From a checkpoint of a small segmentation model.
Model: 3.93M parameters, 64-pixel images, arch repvgg, norm batchnorm, activation gelu, depths [5, 5, 5], widths [64, 128, 256].
Data: trained on simulated stained blood smears, 195000 training examples, 2.5 epochs.
Rows from block 12 of a small segmentation model, named by matrix and row number. Rows with one number belong to one channel. Each number is 500 + 40 x the weight over its row's rms, rounded and kept within 0 to 999. All counts start at 0. Numbers have three digits each.
After each channel's rows are labels from the 100 images, of 14976, where the channel reaches its highest value: "strongest on" is what is common among them. Only what is clearly more common there than usual is listed. The data: simulated stained blood smears. In brackets: how many of the 100, against the usual share in percent.
# c3: 3x3 conv (model.blocks.12.c3.weight, 256x256x3x3, each kernel summed), inputs 0-63
# c1: pointwise conv (model.blocks.12.c1.weight, 256x256x1x1), inputs 0-63

c3.57:533424545545473494487516528477471452482505506532552492537518524420441451490539445490509421489496483427490474505475479537531530510468499482504434494477512552495527539530461491512545485328509486
c1.57:481496488526452524552527500483507501473528540516540508467510485492496485539547504482471484431513459449505514518475550524528523526530489509514480440502543567508520507525502262474498512446501471
strongest on: spiky cells (32 vs 14.3)

c3.109:549539559530515549491590483538543451483562500528481519440518516536450512523440515457530543438508455512432487533535480461547516502550592489552521537583453559547540557515516435436532514497481493
c1.109:526498537547494535413514500504542522504520553510495516490503552525461499496438503475554486494488489493515544498560463497506521485495493483462528646492439533481549534481489471439575530538441457
strongest on: round nucleus (33 vs 14.8)

c3.3:474498448354416533479476477479465582488508532505540484453495489523445573539466538488538528548482395503521545510519456455504464457554524495500566543577432498471528519484524500531544526574591489
c1.3:477458528133522496471505498466520483415539476513513511500510489523488494526509529484516534481480489475593540532510523494522467534579558463534539479515468479498518550530450499537565488548558561
strongest on: small spheres (35 vs 14)

c3.31:531469550551501505484523502497529512520555528486508533584451507524488563526530561459474466470417477560508524503567539473450516570547518524523588524470482516516495491477594505533452466545545571
c1.31:540487471499552434473506479518508565482537507450508505539488500546500496549506497469507437471156503478495500492490513508507461529477523625536543499472434519510512447522525536512522549493529501
strongest on: two lobes with orange grains (61 vs 14.2)

c3.80:539475417509476518491509504568482572449521436501525511537515530550532543462484454458480493496531504561497508544469554509515465494550430510482506441517466516534481449385484521482484550514502428
c1.80:480454538495491518493535522518508584495463514480547540508512496514468552490490563508545567537500493501503565466517467494494462472627422506484491518514492539500500455460471514492490515501535475
strongest on: round nucleus (100 vs 14.8)

c3.148:515570434545447518559540496465486516503512521528464504509496496439473491504497539469516495539532462478509511542468539422532496539470533491486510504529478523528462440444502536517451479472519471
c1.148:518479471519508482502532488526469576449569521491503506527504449511426546496545527484482536558512526485498481486453487496495554493499515502501533457469460519504511512464523510473501494511540484
strongest on: crowded (71 vs 40.3); small spheres (35 vs 14)

c3.184:546456504462562502491448458460568473499528510429444489513475518508473469552463486465522563457549486537483480448469552512491399541475593549510486506516474517441506477522447467511500502549444470
c1.184:539497482443470506495453420456484494518523493554569537512453460518525500529461454422555508490478496583552483507504532501490487491539532499549511515502497516518461531524478461565513416482452483
strongest on: lobed nucleus (45 vs 13.9); spiky cells (39 vs 14.3); two lobes with orange grains (32 vs 14.2)

c3.68:502486509482563502493516493559510526426462504521586475559488579518511479499487564516491557520513486459587426489529491489463581530515529480525506483456588489417544491521467527477479513626463546
c1.68:501515500473547541528512461487497492477498469520548498512506502500476446471525517455476498511509525478506466501549501453486534555507508546512459526559527513482464466513412506496466483500518598
strongest on: platelets (98 vs 50.1)

c3.40:512541531482469462470573502481515552498471524495479488444571489526484516570493443497511462462527482468530505494534511472400486497506446535504540503435534480509451512520549444481518572551447498
c1.40:490528505540493464533501539507504513479484487453548540509539518473506515468482568478531511494422505555512494530448502498091481494537551491490554453495462521502487472479512513492501553518483483
strongest on: kidney-shaped nucleus (76 vs 14.4)

c3.71:453506518513471485527465442558446432545519519472489571491514481493453528498491467512530540551438486514445504452473500458466504413495440445529507503483506448525512512570444472457521441428478457
c1.71:517516512518572571525460476507484457521495477563479501526526472494465520496483498541513504489479466506459427544447480500502475462487514464462528479486468415534519496619477497493561446433464465
strongest on: two lobes with orange grains (62 vs 14.2)

c3.45:454518442507476519538562522504443488477494436525587525512609545474448600492467423488475471481471506563499524509488502517506555498483510406562468590564483513518489479500455509573444429409469497
c1.45:492537429473515522455526517459509498562477485488537509531511529527522541526536438461438482437511442509516473481527546469477525541513555233523486537550467532453544477567465503504540587506523469
strongest on: lobed nucleus (45 vs 13.9); two lobes with orange grains (33 vs 14.2)

c3.6:415533468531425474514545550458450456444491470539633528543462496458436488521520407517560490433489516478491526504514473548498540488484543552548540536487439486545501524477543514558477501350474475
c1.6:543484529535560511247547505482499422508486477445534496559492497517535491525429472492505505486594478407505453561556464481525486530523521494520489483501480505518532525479535439468543498400474496
strongest on: two lobes with orange grains (44 vs 14.2); dark grains (32 vs 13.9)

c3.233:523479489495462545571481481438565450449493477490673488526399536440526442535468458481504539470511516416482533530540527514503504516476577565546503544537516402491480539478508553510479511489562490
c1.233:485442477489528530563500436403540439495501514435559532522459542453475480536456499456592468541542526488519514513569502452446445495456529530478533514512437440537486556477478493530512483486496469
strongest on: spiky cells (59 vs 14.3); band-shaped nucleus (54 vs 14.3)

c3.27:487532362512504574488543466526519491482517555512467484506511394501499500531444544363510503552465455560509548527494532403537494505505518491444546491488465562548523465496519499548518483542468476
c1.27:492476541530458478493545462504483574525536545519540487494531461496523560532493519215474567486490534521517538521500502540489538492504502487500518573479408482508506490467515537459553530520517518
strongest on: ovals (43 vs 14.3)

c3.183:489527485513504421448445561499538594512543468543526526499539464599510460475474524509513507531451526469457505483479555547417480531441513485476478526461474490557483447507443486591475559602497465
c1.183:485575517480521503544502509565496562523522496476457451493493482551474519520550500532518553486508502504446476488514503513531567490523396498442500425446490498494497483539533543512504523518564550
strongest on: band-shaped nucleus (56 vs 14.3)

c3.99:526489455472500478509526479454513547479583466529464487506475479504486569449518486536524544463530503465463577474526506527500485491717527504564527517530425446479529540464485487516414495502536488
c1.99:500488533518517527459498475467538523454541506558469482530444547591478552511531485561514516492502458472490503469469441446543507450538516527532605442498519467480483526502483546483473629483540504
strongest on: discs (38 vs 14.7); small spheres (35 vs 14); no large cell (35 vs 14.4)

c3.196:540466501500516401516503458532492534494559464539415471513526488534467494588531490530563496560405512509448570396515539494438519485515353499540501476566576554519527511466518555449469592497539516
c1.196:510552492533517533466474518527480535466557483509451485445543513525500468534580502517529528557519480504494546498473505448471485596502447442490478551492511476468508551508506525514493543548550472
strongest on: dark grains (39 vs 13.9)

c3.36:452527576516458442566533561470487546470514450487519559518430479529480449525555550471481451461548468507458563421538475469535504485447369457534522466481513460510477514559537533432518465536507548
c1.36:500502511468444503516486480506462480519416534481542498532521482472458460478468588492465362431477488521474485324478511465494494480438413431470534496498518451576479463490504504452502494505474553
strongest on: kidney-shaped nucleus (89 vs 14.4)

c3.32:474532445509435620465508483506524494501429497528515507491463488487447494496546458524519472516467301519468547496458476436515483541477507499488448516523536505465590512513522548578447568415536447
c1.32:520506494479512420569552494479453449538467505512498509471499499525428456487512497464487584562473224524482466496503488554485517551487511497483471575511475441456491539486482526468498535528512484
strongest on: target cells (36 vs 14.6)

c3.24:515512476570497503501477510554530495478541441522630475463442527510453502392413584491541537466518505500472497482491479494539459488532519521434473458531475428520504534514495564510470537489561472
c1.24:539523507521503498517512479540541468472522478504608482506534532504484494160515458472530470441477494509476494508513487451489545483506498537561504450549536532503529530529498564536492491462583488
strongest on: spiky cells (83 vs 14.3); round nucleus (58 vs 14.8)

c3.114:527494434496512518495502463484497507443484490491785548460423512469437592434446487524495460465548503508509475506471433510535458506527573536516524479423513482490486499463490522520487554461500527
c1.114:500439517500517491542520491510450528465456459486512532470509501504480518470491517497448520546542484481466477506503483526494455442509531466554483428447584461512464531464501440565486504534472470
strongest on: spiky cells (42 vs 14.3); kidney-shaped nucleus (42 vs 14.4)

c3.253:507499474557494568488498506470474495498455543517561503510467523502446511481441535489445518487523468406635520501493505533514506510527526470533511504510478460488536465506504510516445468435524475
c1.253:494518530529472535475487462508464503496486463487524527681483587565468543446508532469484527506506482506532501488481502538514512517485479470499538487473497505480732500515485522551527465498516486
strongest on: platelets (100 vs 50.1)

c3.195:490529455519456498522495495501493491563500530501582505524443467489493496556521504466444553488536484554516505549512467487507577461513483570513539503491419511453539502573469526468496463492577436
c1.195:537467507536476456492502488454519430479508467479474427527497522486525485529474562520548531472516515563521484526541529525510529496486515473492517517485516507534519474562498504477513492499525481
strongest on: band-shaped nucleus (58 vs 14.3); spiky cells (37 vs 14.3)

c3.100:536493448519449520561489506581467565437479474490559474487416498474522490515454561519510548506467481466473509471395500510485500476505520517531510566474493522535551524478510537512461490484491525
c1.100:547478483523532480553462483520492510498493493516521453514506529461484521492460508445410508538533463553478477445466464500532512531480523467503493581480497475513486540489514464492464522502477520
strongest on: dark grains (52 vs 13.9); spiky cells (33 vs 14.3)

c3.172:491500577519481491540462527483495514501519567489523507486431455484537521493544452455515418504539471554496536534441480548550472543546449457494510488490495482569530487502532478500405494464587513
c1.172:523485582500477527517493558497532487544468508536472554503483533484523545486528511448490515537487499467471547491445486507525460537484510492488562433505502497546588479555504488411458519499554566
strongest on: platelets (98 vs 50.1)

c3.86:520514528511524498522540478537517474569499542525507521503416541542445478425526447505514472469534519510498518519616500500488503470497503531518534484557474474465491515548465465478468511430497487
c1.86:493459499427510490469534536533525471485504505527504552471522506497484536488472487525512529495497491507480497501517504503465459492528510470491502519498501459470509502573462491479548530477487471
strongest on: platelets (100 vs 50.1)

c3.81:468528607530508518462459484502509466559473479505484476542473533496472527485488483525517505428430477509559515447487472470547408463532513520468529475508480443476508511474567421539441496476424508
c1.81:500524499505504523478442483468483464520490442463527490538425516502486541444458487474452491516470484482472475471493522509532429474488597513518432513504472471478517463501492485437521486484489598
strongest on: discs (54 vs 14.7); target cells (46 vs 14.6)

c3.130:505542436442492525460559561527563500443470497551517472534434486517469558540458511524521471449447371482492523411529504429465542521514530466462491501539544518574466504524584500498481534560474529
c1.130:497552452507508485498547503525540458481505489530510479504476474540472571457512464470505515491500466515502513415516474483495547507504512498486464509511511486655468471489462525489479508525486526
strongest on: no large cell (37 vs 14.4); ovals (35 vs 14.3)

c3.140:498453557590469431539479494492522466416521451524505455424506568465537537515482502521570479506462534432452452471456518525520483476483507482513522540486457451528487505467512546553456469468525513
c1.140:530482593522532531455468488503493466464484507502478452495511533476534564514399548496570466502502443455441481466504488400493486504391509482488583488523510519543495456544515516508508577508532509
strongest on: small spheres (45 vs 14)

c3.17:536520525587460559530524465554487486509566507514608494543531481469450476502505507481455529388503466554477488504518490510557550562523538502561511582549478464509505461523488511532493470453497512
c1.17:469483494569486468550451499511518520458529500554554371527524436442524502443477520492458492441493490527491514504509531526528534561466656474523502522472526497502477507495473505501521496534508511
strongest on: dark grains (72 vs 13.9)

c3.64:436482512499500582436462557562478497508485521437464516506524567589557450493482563505513444465526483513460442515460410468533486494510397524475515516504478494525437551501480468511501525568523509
c1.64:462508509482544468514522516496494530508518494470513518538494505501534474487487482493537528484439527453533431493443476526643441557535612465450443498473533482493513527496508480499504507538486475
strongest on: kidney-shaped nucleus (76 vs 14.4)

c3.162:489511515519523592492519520517503522425487537522600541486513609480520503577544491503514589526461479490472524488537471466525509466540509494530456482634499477491490476498549494464534428529528509
c1.162:490548462546471567476463483455482533450511586473459465475534540470504517494408463531465544537443484481473515480490518502491499443514466524505525548524560487482468433487493476497557435468514564
strongest on: discs (44 vs 14.7); target cells (42 vs 14.6)

c3.55:432532496474475546475544517509529555492614408535509518548472465492436569511573490539598535494489459479487576501495455519536490504689444511534494481561432515483537515403495552490471562509496551
c1.55:497557512527425510446567466558526546510565475527468487469536570483463526499514525515534511479542445511500541502515473497555429516513457494481577467489435529551522517192470497570502517517533515
strongest on: dark grains (44 vs 13.9); two lobes with orange grains (41 vs 14.2)

c3.119:519460532486527492458508515441530470526463500498632523570407499560474420408506534501502481507565516495491558548501511500452507532513505524558553491540498488491497501574501516531497469483560568
c1.119:577483493511558472545451547554465454453511485507549571516454498538474500486545485494466484569452522571478560537483445536487483473468496541489442495580515503434497486494484514491481483482465527
strongest on: spiky cells (42 vs 14.3); lobed nucleus (36 vs 13.9); two lobes with orange grains (32 vs 14.2)

c3.94:457504450482519546470538456468546493574440576498482461536480520504502547539470510508478488552481532580416489530502496495512529459505502539471457509512526449450548516466496537484584436450503465
c1.94:481494450524506491470520495502493501536504528500526430568522476506475501476464523489508477480513473480476505503552512496483508512471500525457544518502467489529534512506513509475529472491477482
strongest on: platelets (100 vs 50.1)

c3.187:463543486447449495549504528532510525512520545495468563460518446536551534476536519503507494476475524554470539435524558492569471524514467454469509477549452462558512521423504498459492528493542473
c1.187:500505511521514518546497568575490546450512500529496612449491547503466473507484536484497503477529483515506523497490498522536478491497435426438546500478483430493545517466496513513487505531526448
strongest on: band-shaped nucleus (32 vs 14.3)

c3.62:509516509435489473508422522565546588507491560460447515507498512489500491581502490486470446431506512478560435455506538495492477505442546490436548462419526473438519546487521559469529473509301446
c1.62:502463558477540488503485534536510551491525480494508513502541525525524496516510531514499447461458502501460513498460508559510478486472555526500490518475512531467467525459498520471491520472153534
strongest on: teardrops (32 vs 14.2)

c3.9:455504444508560480526494541489490538499575463461492563463602494524564553466422584551517528530450547516466488530527474482593535453502397484394467473543508568499528480532495458410498593507497515
c1.9:548517490512516520493529521122482504532503538494522530484531522502529502450475481488487508503500477516476528555501472506479511478488355507536415512513551530503525571461517464514521501508504491
strongest on: dark grains (90 vs 13.9)

c3.58:457588518563433491520510506480538452508579461543552531507476472517425547494456473456554584504538465503537543477547548456527541526564491494443537464467453500536513547511437497442493527466482545
c1.58:507532507522471456494474519496487471541546537522515513525435469497511524491463487554591515466502517475529596467544524475493519512526551468447544520536448459488527560532436490164519577505520522
strongest on: ovals (39 vs 14.3)

c3.152:480541473531498505522515495515537471432542476575554451476496453499500571437451533473510463441502530493491501431467530525485518467525590496559453520553533459454545479505551408467445559526479396
c1.152:495476408527565472576501499511502438540496494430446601449449511488479551491477476477543479511443507443530517423497464521497520434535522493554468482542542480551493471540483501545530568523488506
strongest on: band-shaped nucleus (60 vs 14.3); kidney-shaped nucleus (36 vs 14.4)

c3.133:511512468555568535502525470465484485473579552510580535484491543460468507496505502502559518478535492476499435553464518476471487442545552491517496510522498495463558551522482505527484503447520452
c1.133:464524513494561482498504500504497489520534515515496532514497605432533548480499525430522518507572494427482457474471516564505507541510598492440530434519493505494546522508513517413521535504511493
strongest on: spiky cells (73 vs 14.3); band-shaped nucleus (39 vs 14.3)

c3.205:476506491513487514471548463494459461496582538562436446497496508503418536477487512524592493458487530472504557451552527538480525486555434525485549529511442547530487515476519502567427488505484508
c1.205:466496528498520581502484441518471500472549486526491526484523514499475478496451541443583503465500442461485446503492447479472466495503502513469484504535473518442533427462465536524462487446503528
strongest on: discs (38 vs 14.7)

c3.63:497490553525489511494503491520391489480472469554494538464512517465479532476488420545526462547491533382569512451477432460493474499453483495459474503473524529463553540472474541488498484327489402
c1.63:516499502526509505477511485494458525468469463438436438466472435493502538488463478475524471456461493585515495486489466505513502553526532491475484499475473513479390513558521477499440422486463234
strongest on: discs (51 vs 14.7)

c3.48:528497559538543525511511488493428472553435442544512471547493535487468534510577523465476496450516535512467509527534503483478492539451535562545495356492455538539496491549529462401493501539468502
c1.48:481490490495455493480495483482439506513494391486499545496506538508531503480519491461481479487437494518457494473546499533517524501500503516507438134540503548505574586484513478490550433526537493
strongest on: kidney-shaped nucleus (33 vs 14.4)

c3.98:520465480584475564378489452478506502538469454495534489518466463514458540474535504539541478517526388484490569484489478438505478525549485514514469535569449463509539520540486431449484557474594565
c1.98:497505491473559498498493490520563500444516490544494434496482493399526448359427510498521467511533516480544474491490519533477537521495470470513540452492451522515542566465463506468500549456472491
strongest on: kidney-shaped nucleus (36 vs 14.4)

c3.2:486489339525505459554571451464437503532428493472473520547541476538446554506491527492568594529517491517501533495516507526507478469533574450474490505495347489476470571417545494533541540511504497
c1.2:528472168503533429493509474488504545518464409496478483533448480502505533525456507516527548555471495503506515494488477469485498488493495470459569487530462500539436570447464457501517529490535511
strongest on: small spheres (56 vs 14)

c3.124:522482528488509526505498489489513522561436509492458527469493485464485467468469510479542531520439468499450426545585496499493508449445473475527511425544506430556468492519582461494542459556484500
c1.124:555451604485462588508483479484530448547551553482502451548509524527497519515514509485520510561506427514476506504468473448497522495454468481468551518507537486514501490563480497503504554477553506
strongest on: small spheres (38 vs 14); ovals (35 vs 14.3)

c3.167:466556412508501494528531515486462478520491524492529460506481521509500457480471505502442644498487442483503402528435539510532534467522492519433460493546478513499474457481538500513506546599574411
c1.167:488591501489517526485530483437602523566457462493536526522495499532520502541512501535442525550519461460517471492489456417532552471502527531457516479502491531442502546472495467487574535502527511
strongest on: kidney-shaped nucleus (37 vs 14.4)

c3.110:490531333526444530542479450502472481570575475528501460550495495488517487451582521489426561500513554576489480486447528486478525495571581555509421443533462546461486507460525446508483518477580539
c1.110:525519495495416566500503471481503575490448505537536489560486550442503487523463499461475549511550439540511512481507438359506495511439528504535479511551493497487495582483573501496521591520527549
strongest on: crowded (76 vs 40.3); discs (50 vs 14.7); target cells (48 vs 14.6)

c3.139:460513492532453480490605499435540469511570588547581538535461499533461498538517548467477585534547417492502487472473466465552444540574507531466556445519467555450512415469473547432453501564463450
c1.139:504538546518466504497534470498472566481578536474522485497476456506352506455562504521563540505507486511485525452463528517505519528526498457536599522542456475485526412491529487493472517512504511
strongest on: ovals (39 vs 14.3)

c3.131:555508447490480491479440492433547477509522460531507505531468495588422519532497466544537584500511468447524505544447503446525465443526527463520447471571474466557512383464518572500445509498559447
c1.131:530516468508491418522440513485527490503589441541503457535461532502488512512453452530501551539497497475571539535554544512481504434494467475549420525487473504554491454490497540514501495480550496
strongest on: no large cell (32 vs 14.4)

c3.87:502442478524453484498452464532590491514477508485494510470458512553532542519550431479448489477490477575515434499463485505496511516616493527525505464423615480466468494535539499490466464486527497
c1.87:488531497517460467490476467497510562490512519463512425481483513518480469500505471526500490487533483455539510524522487480548488474483531535522518493563520495532578503586477512432497538536531519
strongest on: discs (38 vs 14.7)

c3.216:532479474500499477502512531629519492515470463440605554470543427491452443535521531504526496537480513494580533412493478579563488458536455466493421509415514454544494537452497635422441541505540486
c1.216:532487517516482544521478535590496525548502523477504599486544531497472509512462531480531498448524533512493488506548516528541467526526467500535485506458554500514505494473511553513493527533486451
strongest on: round nucleus (54 vs 14.8); two lobes with orange grains (34 vs 14.2)

c3.157:501465528518560498423525470482485480484496480531348567430554549512518537448480477520505522441475514507575527473474448523420520541501533538495494534493448575496542536549463540491549484459460492
c1.157:481509478487491504429497507514500511524482472498453550491533527516476519513498516453500512455495492551580558480495481491472519515446500530488448504487485503487480538510496494538528459494481458
strongest on: dark grains (50 vs 13.9)

c3.90:534502461559446507451441519472527474467500532564504548468506499494537568527504544472562488527524415546532487425464452447522472529570484435491508457580461491506519514419482537496541519472404491
c1.90:528468541502537468449460520503480471501528532554539514483547551538480491497429555499542479557508553478463502518467569543502530525491473521485564467458404439493490501501542505486593541472467464
strongest on: ovals (35 vs 14.3)

c3.33:499503518500570476483461480451508524420478519489482492551519521480575457526534517499511476456517525405428458452533549495443529456462521490494484532487486527432538548442494437494484527558499476
c1.33:498551469512510505568475513477585446492489503493511484489564499516514424565476445480506462527498475207508493488568438394488523499543495484482510512547510475456472606441519576466513492520537464
strongest on: round nucleus (40 vs 14.8)

c3.42:494528413505481528539486544559586547504492517553585498485455503479519481448473516479478453447512482530495452508505504448525480359496514457510516547537504497474494582528527479462536503493511474
c1.42:500534478495488487491503493553528523532501512534498532474515505516499506491461520475504504531517494541515512524504525493458470173533467557543498514500521489520498476479529485493463523514534469
strongest on: spiky cells (49 vs 14.3)

c3.231:518457557554458510532543522560443495515480468522626561496464505558436496469525475471510544492505483491446586532514465519502531526493439513548527447513461539554482518505516526443526521507558507
c1.231:505492504477500474480472516528487484545539574492507543505482489487454468472509510455479526477441538532476545485527462460555540518484561500484522441519488523519505491521498514493513496456469602
strongest on: kidney-shaped nucleus (81 vs 14.4)

c3.37:545512390567492571537506543486517399512496521431557495433557508546632532536533482465484479512480486484483465456287509540556461531514500434513496526565562430593500419475515456490459521511475502
c1.37:505534293551555512490570522503467493478555506480523488456486506498584483579602507443479545529484518515446523507257523574514456526550526503545475505467476560534532438513527570489503524480468483
strongest on: ovals (49 vs 14.3)

c3.69:478464505558535528547558531456462443478451501491516611483514596490469479455578533444497550536483476513546549495529463453446470496518623526520447530549465544460469505543493465454543545427474539
c1.69:477488456484541495460547655488495494472496487519491574539505586544510515508519446554509582493505532443528486465486455498499469471477520531556452534557494481523494481516491512504515557524503493
strongest on: lobed nucleus (38 vs 13.9); band-shaped nucleus (33 vs 14.3)

c3.38:477562430507468512567521529492569473530446502473530526492480533517505520525443517483533505543517446497513469521544422488458462579446494411552466546514428522522479510478526537487506498485444492
c1.38:463471447533530527493481460531507481529505449515515468536488521539470541473541491510458548559450493502546496479482219509476536483453532478536468498515465514462495488534495562477516493484537517
strongest on: spiky cells (42 vs 14.3)

c3.75:456533499525548506425457491506486518563481520482414519571441519521530481521497494501463460531573543528542528499586516480494468474476423530505571503477579591455511486508538526542498495470529539
c1.75:498471485506552438498519488528478595514484532482465445501467546499526440506524498491439481534532518479504541505504512537507614434486463507478517480462521531468534482569515514453506505458462491
strongest on: discs (35 vs 14.7)

c3.82:560462506645552556553505510534555435426481501505576535450548592513557493448466498479489533507483514407491458537504518495504495497526501470544469470476501497557534368529562413471430536513511479
c1.82:496537421586569498477467473517491507504510458473489487503499506498483502482555521466529556576494513428485478473455506579476492537611460552573435513463512510575541469498498457484447510501580483
strongest on: round nucleus (69 vs 14.8)

c3.215:532447483480505514531506479529452549523491511477542494466489523544457466507504471532467525481481493497466474543515550488532484462532437504494450515551536511469498496493466521515576434492529439
c1.215:541498522475526496542470524512487537508483483467534466520474526509500523511516500513492524503466490500474493489527415479530545506511543479540467540491537486516534527496477511462551501492481426
strongest on: lobed nucleus (59 vs 13.9)

c3.66:514473475501495565436521539524532514524494482533566469493497556462540457500558544530426486477538451489496455567518433467541574449449582450549505552573474538529550568525597464514538470537509519
c1.66:513521455497489514548500456486477456440545547510515516520499448505513515569525516515445526498511508570501458564520512519469509470437594487589470508483514513456468488468485491546456411449525538
strongest on: two lobes with orange grains (65 vs 14.2); lobed nucleus (32 vs 13.9)

c3.121:463469546513474462519498473660480459509505481492357504503515442561453444503531580516503480520469504539473535386520511489500446500494455463508546448487490480552472467493482474545492537553512531
c1.121:510506502532527504532513497479477512521488491505426552506519477480525456488476489503510475522452518548471492409515533490622512478508597406551496460531511516527501506520504507516492547479488590
strongest on: kidney-shaped nucleus (44 vs 14.4); two lobes with orange grains (33 vs 14.2)

c3.126:494501500567489531546527564547501558513521471492553530514569445514486463516487550479503482558417475501514514447539506557463527547481542489474487544493497524565454491491461526528492530546480479
c1.126:464463453417475471499502471552545527539536473551485468553573438554493482518510523447488480455537489529522512494463486502537522581512523469486460541470463505441534533535547511494475513570508439
strongest on: band-shaped nucleus (40 vs 14.3)

c3.78:486554568556470513473544477535462510525543471522477557529510464476466512511431502474489612512513500446560557509523543568450474527660551461435548491478425456448489484520495504418502503511524528
c1.78:542517569539467603485454450469482473488510515475506524528514470495514503528492460462538492530511410521522525480524397333481481475470489496507582484533451527465515559537536529485519588467522539
strongest on: target cells (41 vs 14.6); discs (39 vs 14.7); no large cell (33 vs 14.4)

c3.207:457478494560501551496527495544415498469500482562497494519521527520405475490519408536564570511443469492484572517513520555513577507466453490497481517566446576546498511491431482555477433422450501
c1.207:504506441453566541566490423505465521512506505565490532480472593498502505460532462443479427571495517473421501483450449451534543495427456500549477523515545517540476467514475465556511493482505450
strongest on: band-shaped nucleus (38 vs 14.3)

c3.1:541448472565517534565549494485477532416445531499483537460510466458508472437431449492492462489473528501439453412535535520475446556511573445504549488527566508519498489458459537518509474488356469
c1.1:511278464444510512525558476514544501511490538509502553530526448488500488535536511522529457540529502488474490508527467353508522509501528504517548532486471521517480602478480478526524463502464474
strongest on: crowded (65 vs 40.3)

c3.91:477489510542428577480552439573527499364513454535530442509488473467476500525541471525476492468491474417450493434576468504515504484467493474470538469410467510469448547511487578460429531522435492
c1.91:544472457487476459489486499588503464381513499544470430625493467508459483535526480550509468473561538457532487460508496493499462451434461516484486530534514483486541532541473506510525491517489515
strongest on: round nucleus (50 vs 14.8)

c3.178:515529544495479489498523488480460492501444570463496485489435515528517550500400536487460536471515503531519504492529461485485636504465473491486496491550444513462456610490522473461468520506400425
c1.178:529502570499503445526490496495464527506494449505466486496485550495469430559488571519439571460516522522485562484456527544519574500546503540521461492528496547493491529527516522384519497462480430
strongest on: target cells (45 vs 14.6); discs (35 vs 14.7)

c3.4:506518424450404407422491481465481496556555459591544536522455498500443541473505457468528532483527493508516513535507493520547548554514542514481514481415538545500524507532472511492477458578497573
c1.4:502469533525159493500566473563477534501479473496497518519490556522466489506487509466461551553532478509539507522500512462441521503570517505501519492501553477520490522444546522503502476539518519
strongest on: dark grains (81 vs 13.9)

c3.107:501497470496492527485524453588481505482516467487518484481621517498469541454502453519531504572444472566574484462463469488510485522488374476532468526491441520594520532537508559490538548450470484
c1.107:513518480470461529513483503534469507552521487485524568512489490528536535466523437548506510488378487527512509472526534476611476531484525500519460463507435495527476502513486480459512578505512478
strongest on: kidney-shaped nucleus (85 vs 14.4)

c3.249:496557568497528471446560469426414471500512541530399533530555482426515532552563526454487512546567489528477564518542490464449492506546516443525449503468446510536509547553566478472530476516463595
c1.249:494508562499504525512461544503526438525447509492461541569471464469487602483434510529469494547485497523485535508482508523520436522484498527505486512495492474484512536535541516489531463572464536
strongest on: dark grains (47 vs 13.9)